{
  "moe": "expert_choice",
  "drop_path": 0.15,
  "eps": 1e-10,
  "lr_schedule": "step",
  "warmup_steps": 100
}
Rows from block 8 of a small segmentation model, named by matrix and row number. Rows with one number within an expert belong to one neuron, the router's apart. Each number is 128 + 24 x the weight over its row's rms, rounded and kept within 0 to 255. All counts start at 0. Numbers have three digits each.
Before each expert's rows are labels from the 100 images, of 14976, where the router gives the expert most weight on average: "top examples" is what is common among them. Only what is clearly more common there than usual is listed. The data: simulated fluorescence microscopy of cells.
# router: router (model.blocks.8.mlp.router.weight, 8x192), inputs 64-127
# up: expert up (model.blocks.8.mlp.up, 8x192x192), inputs 64-127
# down: expert down (model.blocks.8.mlp.down, 8x192x192, transposed), outputs 64-127

# expert 3
top examples: crowded; cells: ten or more; membrane rim
router.3:151127130124108117125121125131134201141101166089150097123148141135094152147128108077116113166116139121101177129167101147139112146125127126144136098101142104149132138150127136105096105124137127
up.0:101125138105196130126125133128119117141139133178126177115101148136183123155119093129130130125126129123127147160112137083138129118160127146130173122140129080130178133127114120101149127123142131
down.0:161127128130129122149145111136092130146145141128123102111147130116131128149127138140103128119128127148140132108154082169162129125121116128145107134108116141127131122127130114145123124150139069
up.1:163132127100107141146116137149125140136152117092149166128133125146137135090125117154154100095108120079126139142105185112105125157108037155145132123181094131153127121126116121130120099128147148
down.1:126118117133115152152177116148115136144117147130121109091130150129092138143128116146117115129117129150131102127114086165115144123127183110096144135109127125142125125111137134106118130131166097
up.2:126120133151068144129100123122165132105122119099110111131133093109153127132128125151154135126128110154136091125194116130155163118125154128120122091109202168092118128131129180129129111158135125
down.2:160118115071106128128124132127160130141162107137159124127133126138139113129127136106134132099119144118138139129125173111135094131129096141141155073152123121125162157131118066135130129128125168
up.3:126126104134128128101129140105086126161130130108126199127128133178112141126126154096203126138138132118120114095129134136110122071072130130093113118213140132135133127139110142115184122121131129
down.3:101133129136101122135144123129127109113127129128140133110129101128119157161133127157135117129127133147159103124136112169130101122123125127084118098121105162144155143124147159129128148132111096
up.4:144135099146186121138114158109113143159144139122099155172115149125118148135111141071086153113138111130158153137151123136103141135123087086118174152084133144098106132116125145140145119160095127
down.4:122111132142123117128137122094103092163124150112116144095126158135149145112110092148108151148135110095152136129108063101133116137131112137135072117125162210106137126155127126126133144127108099
up.5:129142109087084138115099169135121126126148121115118141123127124162084126109134128138145118113118126077110148123089159118128211086137149142133126120135141156125108151129129136126115131128151162
down.5:120108126112139151145191089148184150125112131113148065113146123120124131133123176122161128089124115146098125149175088143141145105122154099118128147115166121132143126125129204148128139131123111
up.6:090129110117133131126095164205118116133138124150128150110116162130141127133125127126149101131104094126138103126095186108153129201133145128130124144185128131119138130101107138108103101151164133
down.6:130109117114118052209141130157139123149165090145152126124126137122099127147149124143047098145128128098066137149118167125135135129128136130109142158092134108144149107119115135164113099145131098
up.7:073166128151099126114154128155130128085127116145121092114124133138130121075121175144183101194122131128134091144110132118146153110105128156131144128128128136128167144129131112121128150134134128
down.7:121130131128126126127153128124127128128163130154125117130128106166073110167130092185123126185113187080120112157127096091116133130131135128156123125114142115209131128165073128085127119128123124
up.8:114126115129127117112132155166117124134168124142136153144098139110103123102120137202158088120116173078126121146099146109143110134141073147115117167145119119107127110134120127116128103150099108
down.8:140125194090102113122136107113127186115073137136154112157115124128079156123143124122107135124130167132093125107122113095119126126147192153131148097141159106171136133115078116136123128172104142
up.9:142101126165123095087127132132079120109133124128096146086134130093123127136135153141129130129115128130105124115126169105094126130115118129159128164122084078159135129092131128130147082125125207
down.9:153127179117128128173132124094104146104127169135167147124090128096121149109117097146178119140141131141096087075127092125139100169137136139139142119121143135131130130135124163129128129128146085
up.10:136126144125109130118181119129130151140118140127132118127126125089160160150083103110122111146127150132114136130163126130167158162112130131120137066087106119151094127120090159170148103155149108
down.10:126097128127120132128151141107129081139112126128109130130142120117111121129152125117143138127117126153142132065136148088137100126155089122104172147174112145125114130142128126134155134123134156

# expert 2
top examples: few cells; cells: one or two; dim; ring around the nucleus
router.2:120144148116088094099147161130119138129152102135138164164128132153093131119139123132153103063135126091097119165095120129139154143165145158118111155158096137135117130135090143107139081119156151
up.12:128128126145127121166153104131149151127098083125125114100130123122143052154161139169126098149104128132113078106122153085128154111162139135139125151146172143131098117121127128128127123144141116
down.12:129136118129127136164149126071121128206135087147121148128121149163134143150126125038128145127126149115157126131086123130121072121096093144120131128131146110131127134147082096132065133119141153
up.13:130152095158086111090133125115108130106109150130162126126188149122071193124140132148113133125130150128168123099147144131135137125128127094177194116174169128136128126142140164129125129132128148
down.13:100163098128098128156126128122128130149097129128148134118071128171154154141138078131143126148112132128129129140091133146118137129208118128095145141134119111082122128105110120122144168128142159
up.14:113124129143067092074146131128100152112131147089116059129176104189133110116149133139157144138111128138126125102168144084189130130113151129130102129136140129117130154117128124128107124147142155
down.14:120129117129150133112136108130125114138103121116143124127094135183091152168150106132119138149130134121170134127158079149155121091120054118129139102156188074133135110129111121142126135114088131
up.15:174128138123129127128118168115096120128102141089114090122168114159149185154134128111132144172117137129154178085130123141145118129089113097101066076109134119081128159161129107171113124126139148
down.15:103097116161161131122146190198126115087157113134176130126188131134094126141079124139136143118162108129149153117133099145197111133114138097086131137128163086089105126117130134130148129123120154
up.16:128152118155135156132181129128136136128136065128128148122107074128098147132127164096094103122130123128117109154122142116148116148128128079109117084127130094125085121128131129143126144138119085
down.16:128141134128078092128123116129136094137127125128220077128163128128202128126096079147129128131128128127064124077113119122137128128128191152143085127066085174135129142148122129128128127161128128
up.17:127083133132151130115155087141145126124115161115127131140119143125130116125095131082134093191107144156129147134129154127144119150158146136153122121138096109132127033144131107129117125152110121
down.17:091083101085073086139131136062135124125154125117136127167124128127119103124134122142134111124122165089095146146106156113174127145150138131128108152125146133164127133128097156095075066155124121
up.18:119112150132120108141134140140121156154149092151152109146131132131097088133114119133155070085138129114101115089106126143093160125150108161100154149140148145120105139132126128087113068130140109
down.18:134135115118138138142107101113131088161148130129107130123074151130186121123124137126138173128123139095188135139145087129143108138122080129093120128137153070184135136148090072123092115108096128
up.19:126132178128074122141129143128128148128116126159140145120188065129122128112123105143106128144126171134093098119114131086198129131145117149137148148160187166122125147128127131129126126128129130
down.19:134133129122128129140129143133109116160094128130106166125118164126103125128128117118128122139103127128122119090090079119123055126128154139132132093125125121143186121128109129192108114165156129
up.20:159122162125110128120139098125118134143130167131142133134164129121132121147172132088160131179124131156127104119131155128158095119139129116140123155120091037166136090087128135145133166128128102
down.20:136126132124084129142122153122178110105128122126120138135124125095098124064065118133155141134128108128130100130160149122141138119155162150071088137124193121061134139141154178125128123128094104
up.21:128108126126076133124129159131136128163122113141163167124142143126056133094096117134143115078164126115148140112126155135127166089109101118128131114170146207159144128102137109156102131110126130
down.21:123149189094138118170168104128120127163123165116180141148095128147131147181132148128094094141115138132096111146101064165117109156108066126148080123133142112146123138104093080130100126129066148
up.22:128148128148164134132081106140133144086136116133126121127084122062159104113128135187133082093158137135175125090132113132134129097124124136100118177133126119138112098127128128141098121149112124
down.22:129159096102130086122182129118155153125116093151122139063087135125124126068115129088146127155095118140121127143130083140091137137130108118112128127088126129126095141156091140126166124075121117

# expert 0
top examples: cells: six to nine; stain: cyan; fragmented nuclei; membrane rim
router.0:115078099140124111128126126163090124128135145166156118130109133146099125141100115112165118108141124157153174132138132129122092092084080135108131120169126114128111092106173160122154129166143119
up.0:129128133126113084112146153094110151134117074172111129153192169160161130104140122166118142101126130124136074128139158091121131121137075136128085134156125155116125128130129128082131049107116159
down.0:126129152146180138109131089112136142155122131114135128149086116121076132124101151119118082137141110130107148143110161166142149118133118116167128098117130102150117130128131115133152097134101124
up.1:124130108122127121121106131118093164123138108150132190136129144140143129115124097118120137136107114130127122126155134128132130143179095117146131149102085187058127127101146129121135131127134114
down.1:149130142159133141140135086116133129121100107101128110067058169131120150176121146101132117130111123118126100128057161142109134126126126125139195105191156099162128185130122115131125120127115135
up.2:115117152131103131132100129162120079133119132161129129127151144127125125167122133158129123102146130137091127116119098157110148137082129116154146142094131068113121145128120138123123123131120092
down.2:146130157087120080139122161148117126111123124121142186130158146155145130106133128154123117126129126115181119138117131139138125168158089153125127159112099169107139132141107118117107135135122141
up.3:115112132122141160145144126107104183124122128129125166149089133142150123082134062111092131111128167070142138090123137120090120136134124142081137129124128185119102169137103113117128099158128163
down.3:120130109150126133103109124143123128115150125162118102134121129165166130135114101161128141144164121139117137141204113125127134120120103049114129078152131124151130113121128124121140135132149133
up.4:144151128125104144105131128173141178091132128073142206130114127132134126135070177154178095083116160137126124147093143129135133066137113123129133111171151151121123113131124122121123129137124188
down.4:127114104162142146133120123105115119191124130166138123133142128102118187064098117111132157130114107126141115110129160118132124114107192097129167115079128158099094114135132104145130129128155111
up.5:168137116099140130142106113144120150122152080124094136150151142164182081127165172180128144111104165119103124127107174105109163127134140174112153151093144145107083102116123113123109129135168081
down.5:119116131147133148124150129134130120145117168141122114129121156145063141145086133154144133120138088169082153109163171115120126089107143095142157117129122082156107110109137127138102131140151129
up.6:122148132110106110122111133124136198120129133121143104129149101139152126126130142136112165113100126181123143154127120072141109090147117132150142144142163120124139117108138107172122139129123149
down.6:116130112107134145134112142093141129133139115118188171115103137140092156142088119150077094134126129116174127182128135161124126113099109113129129153138131113142144134127130114151092128121120127
up.7:127127128130059160114139152097138111170141105165146097124141113114153107077124096087132137130089124108145129113158144094136122165130128129131133149105127103129138141146129173144079114100153078
down.7:142188138105086114105141109164078122128166121100114135141127129130073118132142075196086089126120138159123144131160113145139169121151122136121127113123161132114112103114114112127093131109131112
up.8:072125122154106220116087114134123107126135164179127134105126111129122104132113092121145123128131133156128110106137123134172108171158154125128128107125130123120100106086157125131133111176147104
down.8:129092138144128105151124155149134165164098087125147132112109063171145162210145155108177098103152121133169103093109147134105131141124130128131171125120163136111123178137117127129103146114123157
up.9:152131116116124128113151117138135167130103071137158127158136099161129111152122135134135140131118149098167136117121105147100106186099141129128159147131110131092148165136116129117126136136126097
down.9:103158127126129112134124133145129100150154117130127170149103135114121112129120103159111117155140128111179169130135123162121108132117108096112170098139147163103126070122100128113176140105128121
up.10:127125158067134101134128116130130173112143112133100125132126125130131122133155143081100124129114131141101134184126163116119124130123129128125140124125100122118138131157130151125131139163128136
down.10:096111111135153147141122111139100114126141134165097077129134125127128122142118136132139148136128128119139102124142131127166083151105133120129155104068091080131114118127152130105163168125117105

# expert 7
top examples: few cells; cells: one or two; ring around the nucleus; long thin cells
router.7:085117133152172165129149130086106150142111132165145156118137150147160130151090085101089137159126096132162140122151141117080134132102099112104115087100119171104151150126138115158135164094120113
up.0:055163139154129156128142110126142115123088179126081098110106088137126129131116129141129114128128138143127079137127142131115092081119153106148128137124121094099128119052130102142088158127098131
down.0:158128090087100111161085082141145104154131143097149157153073137127114070101127091124098139128111138099116159080110149135124136158125125095117130161141113138156128127119128107089083132127108132
up.1:027153146126139116099139165128135089147135147160098134129185187128114119137123079104104133133134116127141136182151130107139090094121128108127138114149113099098154075086141145164057160123154112
down.1:140158122118169115144125131140132157162089113123101149111127130098136127111104134162087141135108166086138147122163192120131151169165151153137101096113107138127124086131120124136060162109135127
up.2:150124132111138119147122167095126111150131130125111134144050119140140106141142147146130115127113187118133095072121108132115150139122160140109159127127124094133119123061126126099125127156134140
down.2:091135135130142115107125107052139135129096193147182174175172138145126141136132114103059124172113141166128090153078094105118135171129138130153106080081122138106096136183120136114142111109153139
up.3:127125145127109117131116135129160145130120150130166135137112097131058143129127195139130128108154152133142149138102122129123105115111129127133106104129124128102143168133180125176172156125174132
down.3:130119131127138102132123104153129044127131128110121146120189093128128128123123165131118137119130118122128128145125122141190154104130128148173101138162144102101102095103125088161121112094155083
up.4:106130115148157133118135161087131108131158139128133138127130145123103131071109148124105144129127119062118080140130129141140143111152169108122132136126138123142144128153129122137125115138174074
down.4:128135099129125130107119138092086149088117146128080165093155126128168127125088122140097151135150115150127118162138125093129124075087120162118067128129120147073128085101082128137148140156137098
up.5:145121163134120131144139127114182132135091110142129165138140164139106112126126103125104130130153127121133130144127148084091153120118076127121113114146150174167150128137138126130154120127149149
down.5:128093126114132128157082130126126090171130136099125128091065139089187120081128154145102129135093128107134122119129130093120129159102180128125175120101111164128127160103158125059129149128128103
up.6:187107131100150124133128151149128061124128126091127124124124121094109134122121128141135089115122136133121076140145118109112115131122153129129140131112116129098084146105128154129122125161046101
down.6:099129137139100128128158113112172171125112139120139162155144119093125128130086050165106127147185121132100134134074121117126126100155132128151131113118144132118139102138115138133154139138160107
up.7:108126149113050119128176109124119166110123114060142118140160147146130123115127131093147134086123150130116156141117096144181107117141082128121103151168147148096121115180134125115164125128125153
down.7:155095104130132175148094117153138099123134102138115119102123128128107138109112134105145123131134115135142180102154183137118098115120096135085131127086118165159137131127129114134112143129116134
up.8:069134140123125123068173118111082108128144121147102128127160127129116097176127102165118109129128129164105129160136127118157108102167132156088135156115146125106153148076116117152120127117133114
down.8:141134128127148121152115097162169141127147123090069083135132127137127163139142204113130117106116130125127140128119151131133138138121099126140105124136117104171107124127124092093116143131143129
up.9:070130118135128128128123128129172147128168149126097108082119065095128128193128129124070100128158135126128112126128132136128105113129096124140129128186127117170164126121124137166111141128123124
down.9:128101135127106072128158133196128154143128135096128135128108139137111128132168123138115128120128144112132127154130129125088123128159143145127119155131127114153128128128142102075101128067105129
up.10:088130077131180127115095079122140121130127125136097130128129115118133166140135160091123102173128123148177108050130187082129132107098194129128128114180126144162183097117131128134138130146125149
down.10:106145149130160106045129128112174130158156103128139126127127129127127112157120135100130132128129128128109098128101133124121128077089157161129132127143128126132120123138134085138090129119128136